A small contrastive image-text model, trained from scratch: 19M parameters.
Rows from block 5 of the image encoder of a small contrastive image-text model, named by matrix and row number. Rows with one number within an expert belong to one neuron, the router's apart. Each number is 50 + 15 x the weight over its row's rms, rounded and kept within 0 to 99. All counts start at 0. After the name is the row's rms in percent of the matrix's.
Before each expert's rows are labels from the 100 images, of 14848, where the router gives the expert most weight on average: "strongest on" is what is common among them. Only what is clearly more common there than usual is listed. The data: short English words printed on busy colour backdrops.
# router: router (encoder.blocks.5.mlp.router.weight, 32x256, trained with AdamW), inputs 0-85
# gate: expert gate (encoder.blocks.5.mlp.gate, 32x64x256), inputs 0-85
# up: expert up (encoder.blocks.5.mlp.up, 32x64x256), inputs 0-85
# down: expert down (encoder.blocks.5.mlp.down, 32x256x64, transposed), outputs 0-85

# expert 28
strongest on: black ink
router.28 118:47 61 33 40 45 61 39 50 29 48 57 48 82 58 58 73 56 65 97 33 74 61 49 60 59 75 34 34 41 38 51 41 38 81 50 38 62 40 46 26 42 55 50 43 42 65 47 57 47 45 61 54 78 42 59 54 49 38 51 42 64 60 47 52 35 57 53 25 20 44 57 80 22 39 34 51 58 42 73 52 39 51 52 77 33 19
gate.0 091:41 73 45 63 59 49 66 52 11 24 99 54 50 62 62 66 49 71 48 28 50 51 45 49 53 60 62 77 54 28 70 58 45 56 41 36 45 49 33 47 48 50 91 41 61 51 47 60 32 51 49 50 55 51 49 46 39 62 70 50 53 45 54 30 50 53 51 56 81 48 50 60 44 56 56 44 54 32 50 43 68 67 38 49 49 44
up.0 093:56 34 40 61 96 52 63 47 52 47 51 50 23 46 54 45 48 61 57 85 61 48 59 62 44 06 60 28 45 58 67 54 52 48 50 51 53 54 48 42 08 42 63 52 60 47 57 49 47 42 50 55 58 71 69 42 30 67 69 50 96 54 50 50 40 26 41 22 50 71 66 77 54 54 45 47 49 52 49 39 52 49 52 58 53 47
down.0 076:93 51 40 51 30 66 53 42 43 49 49 70 66 45 74 86 28 47 64 48 40 62 60 40 76 49 37 49 20 80 55 64 42 52 56 55 58 58 46 71 40 95 49 87 51 44 08 63 31 46 58 41 54 09 70 64 53 61 62 50 50 38 47 49 49 37 34 37 61 48 50 51 48 29 55 48 54 77 32 39 53 44 91 53 59 59
gate.1 112:36 81 43 49 46 65 63 38 44 72 75 25 53 45 54 66 49 48 67 26 54 47 46 58 55 72 37 41 24 50 52 50 35 44 59 49 51 29 57 36 63 54 42 47 42 58 41 46 52 52 49 58 40 53 73 51 22 19 50 50 44 63 45 52 47 42 43 54 51 48 46 28 47 50 51 46 67 51 50 46 51 52 52 43 33 00
up.1 109:66 12 58 53 55 36 35 56 57 30 22 75 44 49 45 34 52 52 32 64 44 54 50 47 44 23 65 57 74 50 48 49 71 57 47 50 48 70 43 67 37 47 52 54 60 42 59 55 49 49 52 45 57 49 29 48 75 78 49 50 50 39 51 49 51 56 58 47 49 56 53 74 53 51 48 53 35 49 50 56 50 49 47 55 68 99
down.1 107:45 46 64 70 51 50 34 55 54 48 04 19 61 72 93 36 52 63 00 38 67 58 24 55 10 42 47 75 52 57 62 48 48 46 47 56 48 73 53 46 56 52 25 55 55 18 52 32 49 50 29 56 50 11 48 52 45 52 39 32 47 78 62 39 44 99 50 52 38 57 50 27 37 62 34 54 50 41 47 62 48 52 66 78 66 06
gate.2 104:60 51 60 52 46 27 50 55 47 66 48 74 56 50 58 42 54 49 53 08 44 62 65 58 15 54 33 59 36 47 43 44 25 35 52 44 56 42 32 49 67 50 68 44 72 68 54 66 49 69 51 47 42 44 63 51 28 10 62 32 55 50 72 81 46 55 49 49 48 24 48 52 59 51 38 51 41 46 49 63 46 49 35 81 32 27
up.2 102:52 50 67 58 36 47 58 51 51 34 64 67 59 60 49 56 42 53 08 99 61 60 67 41 57 29 52 56 53 44 45 61 22 46 59 60 53 42 38 81 41 42 73 38 43 47 43 47 45 63 49 36 73 39 65 50 57 29 51 59 38 52 32 60 66 68 65 26 76 43 51 57 36 39 64 67 44 54 63 47 59 40 51 58 53 36
down.2 097:76 53 55 71 55 58 60 50 49 46 53 38 54 72 68 25 40 52 47 01 45 69 34 45 50 40 63 46 55 56 39 45 29 42 52 45 44 71 37 52 78 41 92 68 15 36 42 61 36 51 45 67 47 52 36 56 64 49 80 47 40 76 66 38 47 50 44 23 53 32 52 44 52 52 67 55 20 66 36 44 53 50 45 41 39 21
gate.3 096:49 48 24 47 09 45 47 49 54 69 45 46 78 47 64 39 50 32 99 52 48 83 71 47 62 50 59 58 36 47 52 47 34 45 64 52 50 54 50 56 88 66 42 51 47 54 64 67 42 38 49 59 88 49 47 53 45 67 49 64 48 69 49 29 49 51 74 51 48 73 46 57 41 52 67 61 48 50 49 49 51 13 38 51 36 95
up.3 094:48 35 68 49 11 68 50 44 45 52 44 50 57 66 69 41 45 48 99 75 43 74 52 47 41 45 42 49 54 55 40 46 52 38 56 54 48 49 46 75 74 47 45 53 51 53 46 64 29 47 53 54 39 55 48 48 54 40 50 57 50 49 64 54 53 50 40 65 58 77 46 44 52 50 91 51 48 47 57 66 54 33 53 48 55 79
down.3 116:45 47 30 37 53 70 32 49 51 76 26 44 55 51 65 28 46 42 74 40 48 79 93 58 55 52 91 52 29 80 50 66 51 51 56 50 26 47 52 45 55 51 39 55 26 56 52 49 63 36 61 58 62 38 49 55 88 47 42 45 52 74 56 50 09 32 42 21 41 40 49 74 13 36 50 58 48 50 60 40 43 50 84 42 53 51
gate.4 095:60 74 19 50 68 50 70 87 35 39 52 67 58 52 52 75 52 55 99 41 37 49 74 50 52 68 41 58 56 57 62 54 61 66 32 56 46 44 37 62 38 53 50 49 58 59 54 48 43 48 75 48 08 46 54 50 50 56 50 60 79 47 24 46 44 41 58 58 66 42 50 49 52 49 54 48 48 29 62 29 39 72 29 61 53 37
up.4 097:60 59 20 54 66 60 51 79 28 38 67 61 50 52 58 66 52 53 99 38 30 45 80 50 58 64 35 43 53 59 63 57 60 60 37 57 55 38 43 62 27 53 49 50 57 74 68 45 49 48 70 47 07 50 61 53 24 55 50 63 50 47 19 41 44 49 54 51 51 54 49 59 49 59 52 51 56 36 60 29 26 68 34 62 54 48
down.4 091:44 53 49 46 44 63 23 89 64 34 54 66 48 39 38 46 24 49 34 50 37 71 50 48 47 65 37 54 39 34 44 56 72 57 69 45 53 65 38 46 48 48 58 55 65 35 66 79 37 38 38 62 49 42 45 67 99 54 68 56 04 39 65 45 64 62 29 54 56 60 40 22 59 58 71 85 13 79 48 45 46 40 53 39 13 49
gate.5 091:55 57 35 54 29 73 54 37 48 61 83 41 47 48 53 43 55 37 85 03 39 58 69 50 68 47 45 22 53 52 48 48 67 44 51 42 69 54 64 42 21 53 61 49 39 11 43 54 41 46 46 50 69 48 84 46 21 54 48 42 33 02 39 36 53 51 04 34 47 37 52 72 50 42 62 55 61 65 56 34 54 49 44 52 39 38
up.5 085:55 51 32 57 30 81 68 41 45 59 86 46 39 57 54 47 46 43 76 22 39 66 60 40 80 41 47 31 56 50 49 48 67 47 51 43 68 48 66 34 28 54 63 51 44 34 37 61 45 43 46 53 76 50 84 49 17 39 47 39 33 03 35 27 60 53 12 45 49 21 52 53 44 43 66 50 69 60 63 30 56 51 51 48 47 27
down.5 101:29 48 51 29 60 46 45 50 50 44 40 72 52 54 44 50 43 70 30 67 51 70 45 52 66 48 48 41 15 80 53 30 56 51 73 68 43 51 42 50 72 56 47 20 35 57 59 23 30 09 53 50 52 25 52 77 50 55 44 80 48 46 47 71 37 47 56 40 43 76 50 69 44 64 51 55 37 40 66 58 23 49 56 68 63 43

# expert 15
strongest on: black ink
router.15 097:74 34 52 57 46 20 52 34 63 67 51 56 30 47 49 49 50 33 59 71 53 54 64 51 58 61 69 52 21 55 32 61 62 42 61 34 27 66 50 61 72 74 55 62 27 59 17 28 55 44 26 39 38 71 50 64 57 33 47 29 57 46 66 42 67 60 40 49 76 66 38 21 54 58 29 37 49 39 29 55 41 38 66 40 73 78
gate.0 105:39 65 57 69 50 34 45 63 46 53 49 38 78 75 50 53 37 63 28 65 30 43 55 45 53 56 31 54 54 51 32 49 64 52 98 54 51 47 49 48 45 50 42 37 42 54 39 48 28 69 52 49 74 47 29 43 56 77 52 45 43 63 51 76 51 51 40 30 98 99 43 45 49 43 58 46 49 34 56 86 52 77 43 51 74 35
up.0 107:47 38 57 47 46 44 43 41 46 45 43 35 81 54 53 57 46 61 51 55 33 46 59 50 49 56 27 51 62 63 35 41 35 51 99 49 53 56 50 47 49 51 32 61 37 72 49 50 21 49 50 48 99 48 37 47 32 91 40 45 50 52 50 77 49 51 48 17 50 88 47 49 63 50 58 44 47 47 50 75 56 64 49 48 64 43
down.0 107:53 52 35 37 60 43 33 49 45 36 87 38 40 50 51 51 46 78 41 62 34 53 64 56 20 44 72 55 69 43 53 47 50 45 84 32 41 71 45 51 51 50 27 61 38 64 59 29 52 54 50 63 50 53 31 43 44 47 49 56 46 45 30 67 45 58 68 53 55 24 53 42 52 51 42 43 60 41 34 47 52 52 74 44 52 29
gate.1 095:57 48 59 36 72 50 40 51 64 67 41 39 42 54 64 50 31 31 52 54 59 45 71 49 56 38 94 46 14 42 55 53 54 65 50 44 61 36 41 74 41 54 86 54 34 45 34 44 51 45 51 60 09 37 27 48 78 50 68 60 50 52 62 48 46 53 29 41 58 90 48 42 31 53 47 54 48 51 53 62 41 45 95 23 39 42
up.1 089:66 47 57 35 76 47 33 50 65 62 51 35 46 53 64 38 28 44 35 70 56 43 57 51 56 39 83 47 15 42 66 66 57 63 50 43 51 33 32 74 40 53 73 57 32 43 39 44 57 53 52 54 10 41 19 49 76 46 63 51 45 60 54 46 52 56 34 37 51 87 43 48 22 55 45 54 48 47 51 67 36 45 98 25 35 54
down.1 109:44 51 83 45 50 44 39 72 51 42 49 48 66 50 56 73 50 43 51 44 38 53 39 51 57 91 17 55 49 28 50 52 68 84 51 34 33 49 49 66 49 44 50 56 52 56 51 77 48 74 74 85 46 53 52 29 32 61 45 44 56 67 32 51 76 49 41 45 87 18 41 69 65 47 48 50 42 34 52 72 51 58 32 55 49 37
gate.2 085:37 20 61 23 99 49 67 39 56 45 46 39 53 04 39 52 69 56 73 54 61 17 57 58 67 56 99 22 34 41 28 42 51 51 25 46 52 46 51 52 60 65 20 65 51 69 38 50 50 49 47 87 65 72 61 46 52 40 39 58 33 72 50 52 32 34 63 55 45 22 54 37 48 55 49 50 59 50 64 43 61 51 57 50 46 39
up.2 085:45 53 61 50 75 48 59 73 42 46 38 17 47 44 39 49 49 45 89 47 28 51 39 59 47 56 29 51 54 43 50 21 47 51 48 39 55 58 57 48 59 51 59 49 67 12 39 47 50 46 60 32 99 53 16 47 44 32 58 70 52 64 28 49 60 47 70 99 53 55 51 10 54 50 61 45 50 39 54 40 57 35 39 52 27 72
down.2 069:45 48 60 53 49 48 71 59 41 33 49 37 62 64 98 49 52 35 54 51 55 55 49 62 72 43 47 39 63 55 48 54 70 70 64 27 41 42 55 57 29 44 57 14 24 35 60 46 35 37 60 49 77 09 58 55 41 66 63 24 77 47 52 24 51 17 38 59 50 30 49 47 58 52 36 23 47 63 68 45 79 61 51 44 33 48
gate.3 107:49 51 59 51 22 46 42 50 58 60 37 34 61 48 32 58 67 68 55 46 82 52 72 94 41 75 88 43 39 53 29 51 24 50 38 49 54 55 55 52 69 46 36 59 53 24 80 55 41 63 40 64 70 52 42 51 72 57 45 56 43 80 38 41 51 42 35 44 80 92 37 66 72 49 54 51 47 31 52 40 31 52 57 68 53 60
up.3 107:42 31 35 51 10 38 42 02 54 50 36 57 76 49 44 46 58 66 51 50 63 56 46 62 40 57 33 73 49 66 60 45 42 53 57 40 50 55 70 43 65 56 22 50 48 44 45 50 42 62 48 72 76 48 09 46 64 75 41 48 55 66 27 49 58 42 39 38 54 70 42 34 49 43 62 46 46 62 49 45 46 58 59 62 44 55
down.3 102:49 70 44 76 43 85 63 72 38 42 44 57 47 41 67 45 76 57 76 49 52 48 42 57 50 77 28 34 40 50 53 57 36 51 30 50 56 41 53 43 24 49 39 46 31 50 57 54 50 02 51 33 39 52 56 42 55 63 39 51 60 73 40 48 41 60 46 30 54 45 55 55 46 42 47 52 60 65 51 72 49 60 33 49 39 51
gate.4 100:72 53 44 51 48 58 66 28 51 55 53 73 16 35 45 49 43 52 57 38 86 57 61 47 47 42 51 68 56 33 62 52 53 27 53 51 45 51 46 49 75 51 48 42 72 46 39 53 53 58 51 51 33 56 76 52 67 39 53 21 51 14 62 59 50 49 78 58 31 30 51 50 57 53 53 40 47 73 44 50 49 51 54 54 51 60
up.4 101:37 31 47 39 49 38 55 64 47 48 47 30 81 90 57 50 70 60 28 61 29 46 35 53 61 48 50 42 39 52 42 50 43 75 22 50 56 49 52 53 17 42 48 59 28 50 59 45 48 35 49 50 72 52 30 49 33 56 47 69 67 58 36 38 50 49 26 40 63 55 61 51 40 49 48 62 54 26 62 25 39 52 38 48 45 23
down.4 100:48 60 49 44 50 46 52 59 39 51 36 75 54 45 26 51 61 54 14 51 29 66 30 31 76 55 46 57 55 33 31 56 40 62 41 63 76 11 51 43 50 75 52 47 60 00 48 83 49 48 47 41 50 47 35 10 73 49 72 43 46 43 50 35 73 63 39 39 51 59 72 25 48 36 51 46 20 63 46 42 72 42 50 46 42 55
gate.5 103:47 72 38 66 38 37 47 61 32 29 56 58 48 85 50 82 50 39 98 11 67 34 66 51 41 59 52 55 45 35 51 62 63 73 40 54 43 59 27 51 42 46 54 51 23 33 41 59 49 46 48 52 49 49 38 50 79 68 56 52 40 34 30 59 46 47 49 35 40 79 50 24 26 37 55 43 52 52 52 63 51 60 55 51 24 78
up.5 112:50 37 61 49 52 75 54 42 50 73 44 48 57 36 47 32 44 53 02 99 31 56 31 51 60 37 38 47 52 61 25 29 47 26 50 41 49 30 70 48 47 66 41 51 92 65 46 39 49 39 54 48 40 54 65 49 03 30 48 46 37 60 64 42 53 52 32 51 56 53 50 66 87 59 47 54 49 51 53 47 44 51 44 50 73 30
down.5 105:42 52 50 37 50 34 44 95 53 46 45 41 71 46 60 48 78 52 61 48 60 47 50 62 47 46 44 51 81 46 47 44 50 57 54 66 48 57 19 52 72 59 42 46 49 34 73 48 61 56 13 58 63 44 49 49 47 50 41 50 35 99 47 54 54 50 37 35 75 51 84 57 32 45 64 41 45 64 39 51 49 30 31 58 44 57

# expert 30
strongest on: white ink; yellow ink
router.30 113:54 23 53 32 61 76 27 27 52 59 54 44 26 56 45 46 61 34 59 82 44 51 56 14 59 48 51 34 65 44 27 50 51 27 52 49 53 36 58 56 65 31 51 75 65 53 55 49 57 26 32 42 28 78 57 55 36 39 53 61 22 31 48 37 56 59 34 30 47 35 66 61 60 52 55 44 51 65 62 60 41 46 54 54 44 30
gate.0 099:49 82 52 51 66 50 46 46 51 42 48 32 16 54 43 40 34 48 26 68 40 44 61 37 75 62 49 73 64 50 47 45 76 42 45 58 49 47 50 57 66 81 82 47 35 52 48 46 48 40 50 32 22 30 35 54 51 50 52 64 45 52 41 68 53 48 50 99 37 45 50 43 50 62 42 53 65 68 25 49 71 15 77 64 63 16
up.0 097:54 76 52 54 80 67 45 47 56 34 38 00 50 49 60 24 36 38 22 56 59 54 67 37 52 61 35 53 59 50 46 46 47 42 42 61 50 59 49 45 57 75 74 48 40 68 39 49 51 23 44 43 14 57 29 51 50 53 62 53 65 46 42 73 64 42 43 72 37 37 50 45 38 61 48 53 52 71 53 71 57 34 51 45 19 06
down.0 107:51 45 62 57 49 37 51 54 47 50 48 67 99 69 72 58 69 49 57 32 52 33 78 52 52 52 55 48 49 84 62 37 68 45 72 50 63 29 57 49 41 58 50 14 77 35 54 30 40 54 59 31 64 41 52 71 55 84 69 60 55 48 35 52 31 41 38 49 61 56 45 96 47 51 57 63 35 51 40 53 70 63 76 93 65 55
gate.1 107:31 48 58 50 47 47 49 45 39 30 59 44 72 54 38 62 70 63 51 79 59 46 51 49 56 76 57 34 64 49 49 50 73 55 42 43 49 43 60 56 73 45 28 64 52 67 10 56 50 55 42 47 38 48 30 50 53 74 34 59 35 35 50 41 38 43 48 48 54 84 72 34 52 36 55 55 50 48 57 39 52 42 32 62 68 55
up.1 097:35 27 44 31 72 49 52 52 54 34 58 49 79 69 34 51 76 56 32 59 68 50 57 47 52 46 70 03 51 49 49 42 64 64 37 50 35 56 53 38 48 36 49 53 53 67 31 56 60 51 51 46 44 56 18 46 57 45 46 54 52 26 66 39 47 48 37 49 30 54 66 33 54 34 60 49 48 40 57 62 52 51 50 28 54 50
down.1 106:58 92 51 47 58 62 44 42 47 58 42 51 55 42 80 64 58 49 70 65 72 65 55 35 56 50 41 60 50 36 32 69 58 47 73 16 65 31 58 19 54 69 43 51 52 73 41 30 62 35 59 49 45 46 51 40 54 58 17 48 69 70 55 67 50 75 36 59 53 00 48 59 33 50 45 47 51 52 50 52 48 67 92 45 61 30
gate.2 100:52 15 76 54 56 48 64 50 50 47 49 51 44 54 38 52 81 34 46 68 54 44 46 56 75 52 62 00 49 47 53 67 05 49 68 49 43 49 47 43 74 39 42 50 77 82 37 56 49 51 51 52 52 67 51 50 49 23 53 50 33 63 59 59 51 52 16 52 48 42 51 36 49 58 65 50 47 49 69 50 56 64 46 70 73 53
up.2 099:45 91 37 50 23 49 49 49 43 49 52 44 70 47 62 44 33 67 64 29 48 58 51 45 27 55 35 91 47 54 46 31 99 56 36 50 53 49 52 58 32 61 59 49 13 34 69 50 50 46 60 53 37 41 58 50 54 70 39 50 71 50 50 47 49 48 75 52 52 54 52 58 55 46 33 49 60 50 37 49 46 43 52 44 34 52
down.2 101:50 74 54 55 44 51 53 48 54 47 01 49 49 49 40 52 51 15 56 63 62 49 74 37 59 50 36 33 49 73 34 50 47 57 39 42 53 35 60 20 53 33 39 39 79 40 23 27 51 51 40 42 23 83 60 54 51 53 71 55 50 41 72 59 98 45 43 45 37 50 50 54 51 61 44 57 24 57 54 52 35 51 53 64 45 99
gate.3 075:33 48 39 48 00 50 84 33 39 60 57 58 34 53 70 28 55 35 40 49 36 47 21 47 66 43 36 89 47 58 99 40 35 53 65 51 41 49 57 95 75 48 43 44 45 50 50 70 34 42 50 49 28 53 54 44 69 20 42 55 49 34 63 55 73 54 42 79 52 47 45 45 59 40 56 41 43 28 65 40 50 52 46 49 69 50
up.3 080:51 91 48 96 99 43 37 66 59 44 44 49 13 34 46 65 63 52 87 36 69 50 67 63 33 52 50 46 54 59 36 58 73 50 36 45 59 80 46 18 31 56 38 50 61 74 60 34 63 67 48 51 29 41 52 55 36 61 63 49 47 60 44 51 40 43 55 53 39 37 49 66 56 51 45 48 40 60 40 38 47 60 61 75 51 74
down.3 057:54 40 00 68 44 43 70 54 52 56 52 42 47 69 49 50 39 75 50 21 35 28 47 49 65 45 35 55 66 32 14 40 42 51 55 52 54 61 45 48 49 57 44 45 62 49 55 67 40 51 56 37 50 59 47 36 61 52 52 44 59 60 45 59 48 22 65 43 45 58 34 56 39 44 49 20 62 68 34 40 29 51 40 39 62 33
gate.4 103:40 21 67 45 75 51 39 52 82 60 54 45 40 35 60 18 52 31 54 77 69 81 46 52 75 45 51 52 51 58 33 52 44 41 56 71 45 53 31 45 50 52 47 50 83 51 33 40 57 45 43 40 30 67 47 49 54 59 64 55 47 38 47 50 50 45 76 67 32 38 49 75 42 61 46 42 54 57 52 71 27 25 54 50 50 33
up.4 103:60 78 50 62 30 50 70 51 15 39 43 37 55 62 42 70 44 70 28 34 55 28 50 60 25 44 49 49 52 29 55 48 50 53 34 40 52 43 64 57 57 48 55 47 32 47 90 58 49 53 59 54 84 26 51 50 50 28 46 39 64 61 51 52 58 56 18 51 68 52 51 40 50 35 44 53 51 33 48 20 59 64 45 49 54 44
down.4 097:44 59 41 43 49 30 67 49 34 47 37 54 43 55 48 47 82 51 61 60 43 52 37 50 59 44 28 73 66 53 52 68 85 78 60 41 48 41 65 49 48 58 55 49 21 50 69 56 18 49 51 47 42 27 56 50 44 33 41 66 35 51 67 55 51 66 48 79 65 32 62 49 35 49 64 12 67 46 56 67 51 41 49 43 84 34
gate.5 092:67 34 60 49 51 33 51 48 36 50 36 59 43 85 58 56 37 52 49 49 50 36 48 65 38 43 01 42 36 60 32 49 73 50 69 57 54 49 61 49 48 44 56 51 54 35 50 34 50 47 50 48 38 75 49 50 36 43 52 57 69 58 53 66 46 54 51 46 99 20 47 26 63 46 51 46 44 40 72 51 58 45 38 61 59 63
up.5 094:58 59 59 50 37 54 58 50 59 59 67 21 88 49 30 51 34 36 84 53 67 64 52 38 50 68 83 48 54 38 74 40 55 49 58 52 40 47 44 54 58 64 41 40 32 97 47 59 47 54 46 52 80 42 25 50 58 55 35 40 44 45 59 52 46 50 71 51 24 39 77 75 24 52 48 58 70 75 17 52 59 48 46 47 56 42
down.5 064:55 65 52 25 79 59 72 99 57 42 55 48 50 60 55 78 32 38 21 73 50 47 30 52 44 57 62 36 66 43 21 41 45 50 49 35 52 58 44 46 60 49 60 76 55 50 51 57 55 54 46 72 48 53 35 33 42 41 35 33 46 37 50 47 53 63 50 55 44 51 58 46 39 39 83 61 50 45 70 29 25 46 17 72 37 41

# expert 26
strongest on: monospaced
router.26 107:34 30 34 41 67 47 37 43 31 65 50 64 17 34 33 51 63 72 46 31 50 58 35 56 71 39 43 63 62 40 75 40 65 70 45 71 25 62 45 34 53 80 22 42 67 72 52 64 47 37 54 60 15 49 58 64 78 65 27 57 32 31 54 35 43 33 68 70 65 71 57 70 59 38 59 39 66 60 32 47 28 44 47 36 49 40
gate.0 111:48 47 11 61 58 17 40 58 50 51 71 51 90 21 56 55 48 69 16 00 33 49 32 43 50 66 39 75 55 59 51 60 62 57 63 50 30 48 57 50 42 48 50 61 30 49 49 23 47 36 55 43 50 44 20 40 52 88 38 52 66 56 47 59 50 49 55 49 46 55 49 45 50 58 50 50 55 49 67 67 25 83 51 40 54 00
up.0 112:39 68 32 50 34 35 51 58 50 45 62 62 56 06 61 48 53 75 18 10 26 49 29 42 58 47 47 67 52 63 56 50 58 64 65 56 41 46 56 55 48 53 52 56 33 81 49 47 51 37 54 47 27 38 36 47 51 58 34 57 69 52 51 67 50 55 48 49 42 51 55 38 50 75 54 41 60 49 62 77 54 66 60 52 53 00
down.0 111:50 64 44 52 66 55 51 48 52 66 87 52 95 54 61 48 56 50 33 31 43 43 91 51 39 65 52 64 57 72 41 51 22 27 52 48 55 44 33 65 25 38 45 42 39 51 56 51 49 70 20 51 55 50 56 47 48 99 46 82 71 27 50 44 56 55 48 37 49 38 55 53 81 47 62 51 40 42 59 44 25 66 50 69 39 00
gate.1 100:46 45 22 47 54 55 43 55 45 56 63 49 00 49 35 67 63 50 50 59 57 61 50 43 49 41 56 17 43 49 45 51 38 31 32 52 48 47 49 50 41 60 20 64 36 34 50 45 63 50 51 50 48 43 54 51 45 39 44 50 36 54 50 47 59 45 46 52 39 14 37 38 46 59 53 57 28 61 41 49 34 61 54 56 51 81
up.1 099:53 60 75 51 52 45 51 47 59 40 48 47 99 47 54 32 38 45 49 59 45 38 53 55 50 65 50 68 55 48 61 44 57 69 81 49 52 44 48 50 62 43 88 48 59 56 56 49 31 39 35 49 57 53 43 49 76 74 57 52 57 50 52 52 33 53 43 41 60 99 51 64 52 48 44 48 67 45 62 55 61 37 54 43 46 14
down.1 124:48 77 47 49 37 48 86 99 49 50 67 53 45 50 46 65 60 80 66 49 58 46 23 37 57 53 52 46 65 30 46 59 91 37 56 49 48 48 51 54 69 63 54 50 42 44 49 42 44 52 62 51 36 54 57 47 51 43 45 39 46 49 51 40 51 50 65 67 68 52 45 47 53 46 62 51 53 46 24 56 46 50 30 59 59 51
gate.2 102:08 67 51 41 50 51 69 62 37 45 53 55 56 38 55 26 36 76 46 07 41 48 30 53 49 61 39 92 56 54 56 64 49 52 25 40 54 42 07 49 54 51 55 49 36 75 46 52 40 54 50 53 00 36 57 42 81 81 50 47 49 53 50 65 51 47 79 93 64 43 54 50 53 56 53 54 62 30 60 46 50 37 19 46 55 13
up.2 100:93 25 52 58 50 34 33 28 59 62 57 48 51 46 50 84 58 34 59 78 69 54 79 47 49 48 61 02 45 43 49 38 44 46 99 49 50 62 84 48 50 41 50 46 71 16 51 47 53 51 51 54 94 65 32 53 35 36 50 55 46 46 50 42 49 57 24 09 39 64 39 41 48 50 43 43 32 56 33 54 52 62 77 53 48 99
down.2 110:46 71 23 13 30 53 59 68 36 49 39 72 45 49 25 51 46 48 27 34 51 38 52 50 53 49 50 50 56 50 50 48 73 66 36 50 85 55 40 54 55 50 30 28 48 62 45 58 49 40 41 82 01 52 85 24 45 48 50 51 51 54 58 49 84 50 40 44 82 41 64 14 52 69 42 42 48 50 63 81 50 63 31 50 37 54
gate.3 088:49 79 68 50 62 27 50 74 47 37 48 84 51 47 49 14 55 56 42 36 24 34 54 60 50 49 62 91 49 53 56 43 33 53 63 53 53 53 51 61 48 53 60 52 31 50 41 40 49 56 50 62 38 59 50 56 81 99 88 47 52 51 60 50 50 47 65 60 55 52 46 41 46 43 54 43 69 48 57 58 44 57 64 51 38 05
up.3 085:43 46 26 36 17 49 48 34 32 66 44 20 51 58 34 54 50 54 40 44 53 47 49 50 57 51 61 60 58 45 51 55 83 52 49 45 50 35 72 07 78 31 43 61 75 51 50 60 48 54 45 51 47 71 38 42 44 07 16 79 36 42 48 61 52 59 27 55 50 37 51 61 66 48 50 64 21 35 54 43 52 33 40 48 80 82
down.3 073:41 73 35 61 51 47 50 38 48 37 29 51 41 49 47 51 30 50 54 93 42 42 41 54 52 36 14 75 57 53 56 59 67 54 43 62 56 34 50 61 53 99 51 50 54 21 68 47 82 42 53 20 47 45 44 45 55 31 52 28 47 61 48 60 74 25 68 49 57 58 46 47 01 58 68 57 49 48 49 37 18 40 84 63 52 49
gate.4 101:48 45 44 57 39 50 50 31 60 60 53 50 49 45 25 50 62 41 00 16 51 64 33 53 49 46 58 55 52 53 36 50 64 33 70 50 42 52 65 58 78 57 27 72 51 22 86 60 50 34 40 62 00 72 87 62 52 63 39 43 50 51 31 45 42 49 44 45 56 39 50 55 80 46 43 52 28 57 51 47 49 40 68 50 54 95
up.4 101:75 51 42 68 22 67 37 21 43 46 47 27 69 43 95 50 55 43 55 65 65 62 89 48 55 76 33 46 50 55 54 47 10 61 59 62 50 49 48 52 60 52 58 51 55 86 42 46 49 54 57 50 74 44 80 51 51 53 51 66 79 60 37 51 49 65 31 48 44 48 49 39 45 46 45 46 62 66 39 48 50 50 44 50 15 75
down.4 109:54 57 73 53 42 50 55 39 46 71 52 48 58 50 42 42 75 54 73 39 81 56 56 67 41 56 39 43 48 39 41 68 50 57 50 41 71 55 45 36 59 71 45 57 41 65 64 50 40 48 41 48 56 46 55 52 80 25 46 52 48 31 49 24 36 53 22 44 59 52 50 29 68 48 61 73 37 46 50 33 30 39 61 64 54 32
gate.5 093:46 57 48 59 72 44 58 71 43 48 24 50 28 26 49 60 41 18 58 14 63 50 52 44 56 60 50 55 46 52 69 39 56 72 48 58 43 39 60 50 42 50 25 42 58 90 64 64 51 71 58 53 65 28 51 50 89 55 29 53 28 50 63 50 52 21 58 54 67 79 50 63 51 32 33 49 46 53 50 50 57 79 60 59 50 99
up.5 087:56 50 46 51 28 59 52 33 49 68 73 51 55 61 44 38 50 63 52 99 39 53 52 58 54 42 41 43 56 50 31 60 11 30 31 44 56 55 44 64 55 48 70 51 48 11 24 40 47 33 42 47 46 70 21 50 00 24 84 42 62 48 50 48 48 77 36 60 35 29 55 35 46 66 68 59 47 49 50 46 45 30 33 48 48 05
down.5 102:13 55 50 29 58 47 50 56 39 52 52 60 56 51 40 56 39 52 55 49 41 22 29 50 92 21 63 69 75 72 58 40 41 47 50 45 48 51 72 52 56 56 39 39 34 76 25 31 45 61 43 49 49 00 54 44 24 48 13 46 61 53 52 67 52 54 48 42 39 30 63 49 50 50 49 43 50 36 45 43 84 70 63 57 52 34